config.yaml
win_length: 400
encoder_norm_position: "pre"
encoder_head_dim: 16
fusion: "cross_attention"
decoder_activation: "gelu"
decoder_tie_embeddings: false
residual_init: "none"
max_precond_dim: 512
lr_schedule: "step"
Rows from block 9 of the audio encoder of a small encoder-decoder audio transcriber, named by matrix and row number. Rows with one number within an expert belong to one neuron, the router's apart. Each number is 128 + 32 x the weight over its row's rms, rounded and kept within 0 to 255. All counts start at 0. After the name is the row's rms in percent of the matrix's.
Before each expert's rows are labels from the 100 clips, of 14976, where the router gives the expert most weight on average: "lies over" is the class under the peak. Only what is clearly more common there than usual is listed. The data: babble in 24 made-up languages, each with its own sounds, syllables and stress or tones, from a formant synthesiser. In brackets: how many of the 100.
# router: router (encoder.blocks.9.mlp.router.weight, 16x192, trained with AdamW), inputs 0-191
# up: expert up (encoder.blocks.9.mlp.up, 16x48x192), inputs 0-191
# down: expert down (encoder.blocks.9.mlp.down, 16x192x48, transposed), outputs 0-191

# expert 6
lies over: /ɔ̃/ (42); /u/ (27)
router.6 089 [126 132  65 163  73  80  81 148 132  82  92 100 126 113 158  73 156  95  83  88 137 101  66 135  90 133  72 145 168 111  66 158 132 132 143 150 146 130 140  58 135 165 153 126  73 158  60 128  89 134  87 157 104  95 111 117  99 126 144 169  75 119 140 119 136 107 112 122 165 146  53 145 138 141 109 128 183 102 220 113 111  92  84 111 116 102  96 106 131 156  75 101 178 126 131 106 164 130 121 169 134 185 120 175 198 172 137 165 129 109  95 166 120 175  97 126 197 128 142 164 162 138 163  76 114 113 104  98 133 185 154 110 122 142 139 112  72 133 103 149 128 170 132 150  99 166 108 161 116 158 178  81 117 139 117 178 110 133  87 154  88 138 152 104 146 108 106 101  84 178  57 126 119 125 159 127  89 162  79 108 143 151 154 112 152 155 123 110 144 122  78 123]
up.2 113 [122 155  93 178 138 130 126 157 109  94 118 141 145 123 120 118 132 112  82 143  83 108 133 151 118  88 154 202 158 159 122 198 117 111 137 111 132 122  81 131  90 132  61 133  90  84 149 133 161 109 122  86 163  93 112 114 122 137 141 157 110 118 138 113 132 120 174 148 157 169 137 154 144 143  66 143 143 148 127 124  82  53 208 114  81  95 179  94  88 157 180 125 137 128 165 180 125 127 128 119 155 143 103 122 132 170  80  93 173 146 119 127 145  77 121 134 177  64 143 106 120 132 132 167 146 160 117  82  91 158 166  75 139 114  98 120  97 184 112 111 163 164 113 130 109 121 132 166  98  71 119 154 134 112 172 212 149 123 194 146  83 116 135 163 133 106  96 137 149 127 167  76  53 167  84  70 125  99  48 137  97 162 136  51  95 140 157 188 110 137 112 157]
down.2 104 [131 172 149 125 137 160 149 183 138 114  94 149  43 110 136 166 122 120 133 185 167 108  54 101  86  96 141  93 159  90 145 112 151 108 163  47 116 140 124 110 153  95  92 136 137 127 150 108 139 152 134  80 121 135 137 143 151 123 136 143 109  91 144  74 170 139 152 124 216 130 138 147 106 135 104 140 206 156 136  89 157  73  98 172 119 148 174 133  59 137 126 162 135 143 136  75 139 103 113 150 147 147  96 154 146  69  81 179 190 111 114  92 133  73 132  82 151 119 116 127 152 171  82  82 110 175 179 157 129 162 140  88  59  94  71  69 131 139 137 126 130 132 166  94 200 140 139 116 109 185 113  81  86 145 126 102 117 173 122 125 118 125 192 138  95  56 109 105 150 135 160 104 111 142 141 140 166 126 114 121 140  77 100 180 102 139 100 113  85 132 122  98]

# expert 8
lies over: /ɛ̃/ (47); /ɛ/ (25)
router.8 102 [167 152 170 100 150 123 149 112 122 138 123 114 129  95 155 128 104 154 102 154  95  87  86 152  78 173 185 124 183 165 157 134 139 109 130 139 124 102  56  77  88 159 160 128 182 107 104 136 144 165 161 119 112 117  97 144 122 124 101 124 149 100 119  55  88 101 126 127  86 108 163 134 115 142 114 120 123 106 160  91  41 175  95 133  66 135 166 112 144  62  74 114  84 128 165 118 135 119  86 114 118 122 141 104 104 182 138 138 101  91 141 115 142 130  86 172  82  95 128  91  79 178 134 144  90 110 132 149 139  65 171  97 139 124 136 108 151 141 115 131 134 134 114  97 117 129 153 140  74 151 150 122 132 134 152 147 123 195 101 159  53 108 155 154 130 112 109 152  46  28  86 157 153 113 117 193 109 108 128 195 164  85 120 138 109 151 145  72 158 116 213 167]
up.2 111 [151 135 107 168  71 130  95 101  97  99  81 176 148 131 161 121 176 130 108 137  73 122 133 195 159 162  89 178 169 193  76 126 121 121 176 128 115 160 180 143 131 131 202 122 102  89 118 122 140 137 118 122 131 115  93 160 159  59 186 107 147  91 170 107 130 129  70 134 148 167 156 113  52 134 137 106  97 127  89 144  94 127 113 135 125 144 114  92 122 103 107  87 130  76 137 159 215 142 167 106 109 193  89 119 132 126  96 138 169 172 121 110 160 129  97 125 133 157  79 142 150 153 127 117 132 125 116  78 133  81  62 136 107 137 188 158 144 115 135  94 152 168 110 156  96 144 113 126 137 150 109 106 165 191 127 113 151 154 166 103 132  76 181 171 107 177 130 120 149 129  85 119 158 130 143  95  89 103 136 136 189 114 125  30 154 118 163  65  64 141 148 143]
down.2 109 [175 149 124 144  87  85  88 115 126 175 168 170 126 143 105 141 155 118 152 166 135  91 111 158 110 134 166  56  99  99 119 115 128 127 165 108 143 141 138 190 110  88 153 114  67 179 102 130 167 154 121 135 143 126  96 161 173 111 107 145 152  89 142  93  84 133 100 138 102 162 113  93 163 113 157 138 130 163  90  64  97 179 123  98  99  59 167  70 172 122 169 130 114 105  77  77 160 102 151 132 149 139 118 173 144 119  97 162 131  98  94 187 121 176 104 176 161 116  86 160 120 143 135 123 128 138 175 151 150  73 184 116 107 120 149  91 124 112  81 150 127  59 145 214 128 132  61 122 203  99 134 118  77 123 130 185 116 125 108  90 130  97 124  94  81 143  93  98 147  47 118 180 135 136 211 119 105 123 166 146 154 101 115 106  90 122 134 121  94 106 155 135]

# expert 14
lies over: silence (100)
router.14 072 [130 106 174 122 141 116 149 151 150  90 121 102 161 158 175  91  84 106 160 144 154 118 138 171 150 139  91 167 143 144 134 113 111 133 162 145 143 169 118  98 100  78 160 161 146 102 132 194  86 119  91 102 127  67  45  47 151 141 140  99  69  88 116 127 125  55 112 153 183 174 106  92 201 104 170 100  98 140 117 199 123  42 117 146 162 144  73 129  84 127 188 111 119 186 137 155 201 103 124  80 143 124 152 138 158  99 134 102 133 138 128  95 119 149 139 121 162 194 102 178 126  90 108 153 185 168 121  96 135 110 111 130 100 137 121 120  95  95 142 161 135 142 186 102 140 124 144 139 130 109 117  89 131 168 106 102 127 141 164  90 122 169 132 141 172 147 150  92 108 118  92 102 203 112 237 104 114 157 115 176 115 152 130 115 141 131 138 132 117 117 131 131]
up.2 108 [142  55  82  48 142  77 123  63 116 124 171 152 115  93 139 174 111  82 120  63 151 106 132 135  88  87  87 117 150  90  88 111 108 124 161 153 176  78  65 129 180 121 102 148 124 103  98 127  99 138 119 148 127 196 121 145 125 110 167 113 112 130  99 104 141 120 165 198 105 139 166 101 112 123 109 148  79 103  74  93 152 142 193 151 173 172 127  92 139 113  74 140  72 129  89  82 108 112 108  80 130 126  98 102 122 105  92 113 138 155 157  93 136 141 104 109  62  93 141 141 178  61 171 154 165 139 112  92 150  70 109 204 148 142 156 131 187 134 155 140 135 104 167 130 172 117 125  85 120 102 115 131  86 133 111 101 140 124 127  70 159 118 107 113 160 123 174  48 139 163 110 122 118 146 151 137 189 195 108 119 120 116 137 102 108 110 135 123 141 188 142 154]
down.2 104 [155 146 116 212 105 142 107 116 175 149 128 132 142 200 108 125 102  78 132 135 152 126 149  79 204 166 100 171 107 154 166  97 116  85  99 112 134 196 107 110 186 131 128  85 154 103 133 121 110 114 161 139 144 128 129 135  99 115 129 119 151  93 145  93 149 119 154 112 133 120 106 102 139 176 102  87 137 103 121 175  96 110 115  91 145 132 110 110 132  77 150 181 153 198 157 123 128 103 148 111 100 152  98 179  92 159 149  76 161 171 101 191 120 144 149 189  83 156 152 126 140 122 138  83 135  38 172  91 147 169  69 145  91 177 128 191 146 141 158 150 166 138 101  88 114 134  80 126 125 133 127  87 156 152 135 153 131 201 170 117 146 160 161  79  87  44 102 161 124  90 172 121 211 177 100 153 135 165  96 126 142 134 146 113 147 167 119 114 145 122 152 160]

# expert 5
lies over: silence (97)
router.5 090 [122 126  86 132 125  81 180 162  63 124 116 104 162  91  78 142 102 146  92  91 108 130 157 200 138 109 138 144 159 125  75 193 137 120 131 153  91 135 107 113 147  26 166 119 117 125 151 161 146 130 146 143  72 153 159  94 175 176 107  88 112 128 114  88  91 108 132  77 168  66 158 172 132 104  89 135 103 102 169 128 117  44 127 133  97  86 232 118 160  97 126  62 112 136 139 127 130 186 158 114 135 102 117 197 138 120 132  65  91  87 116 162 154  96 185 129  84 158 185 156 143  90 107 131 132 143 137 130  94 141  85 191 157 144 107 116 141 112 114 159 125 111 144 125 175 113 172 103 109 165 161  94 148 113 116 141 163 129 165 100 134 109 167 125 111 117 164 108 149 116 149 119 164  91 148 151 184 151  67 137 100 124 136  73 167 139 126 134 160 121 156  92]
up.0 102 [147 152 168 105 143 116 201 115 125 145 189 148 148 165  92 183 128 104 124  25 114 115 140 110 118 108 145 133 134 128 140 153 121 156 173 149  61  57 140 116  81 125 127 121 113 172 136 138 111 154 133 171  83 178 124 150  57 103 180 128 159  68 146  66 174 157 116 117 115 107 119 110  95 120 116 131  75 143  97 143 125 155 175  86 103 109 146 115 153 115 115 140 110 140 118  94 103 119  75 126 117 111 149 131 104 114 115 169 136  86 120 144  75  86 156 144 157  89 150 170 132 110 155 179 124 130 112  67 159 164 145 126 163 128 132 194 207 123 127 146 148  86 188 126 100 117 207 142 137  94 105 139 144 136 148 134 112 193 106  95 133  59 140 128 123  80  96 211 117 126 159 177 179 112  97 145 176 108  88 130 177 175 114 173 110 136 125 127 142  91 121  76]
down.0 107 [ 84 128 142 111  86  74  94 117 128 118 118  66 138  92 118 174  91 153 140 162 138 157 166 146 110 152 136  90 193 137 142 140 140 154 125  79 136 100 139  29 199 115 109 191  81  75 171  87  85 171 144  76 142 152  95 140  69 137 139 165 115 135 149 140 116  81 111  86 122  92 161 135 174 158 102  92 109 122  96  93 149 148 154  92 113 151 124 183 108  96 107  56 131 154 103 168 167 128 123 152 121 122 101 163 125 152 125 129 142  98 114  89 126 100  78 125 182 117 112 122 115 129 103 176  86 124 165 156 146 121 184 103 145 103  97 116 136 124  81 113  98 133 146 148 126 147  92  99 136  90  62 138 107 158 149 173 123 121  99 178 121 162 123 132  79  34 106 149 187 111 139 169 118 167 122  87 102 189  93 118  75  80  88 117  80 155 109 107 156  93 170 113]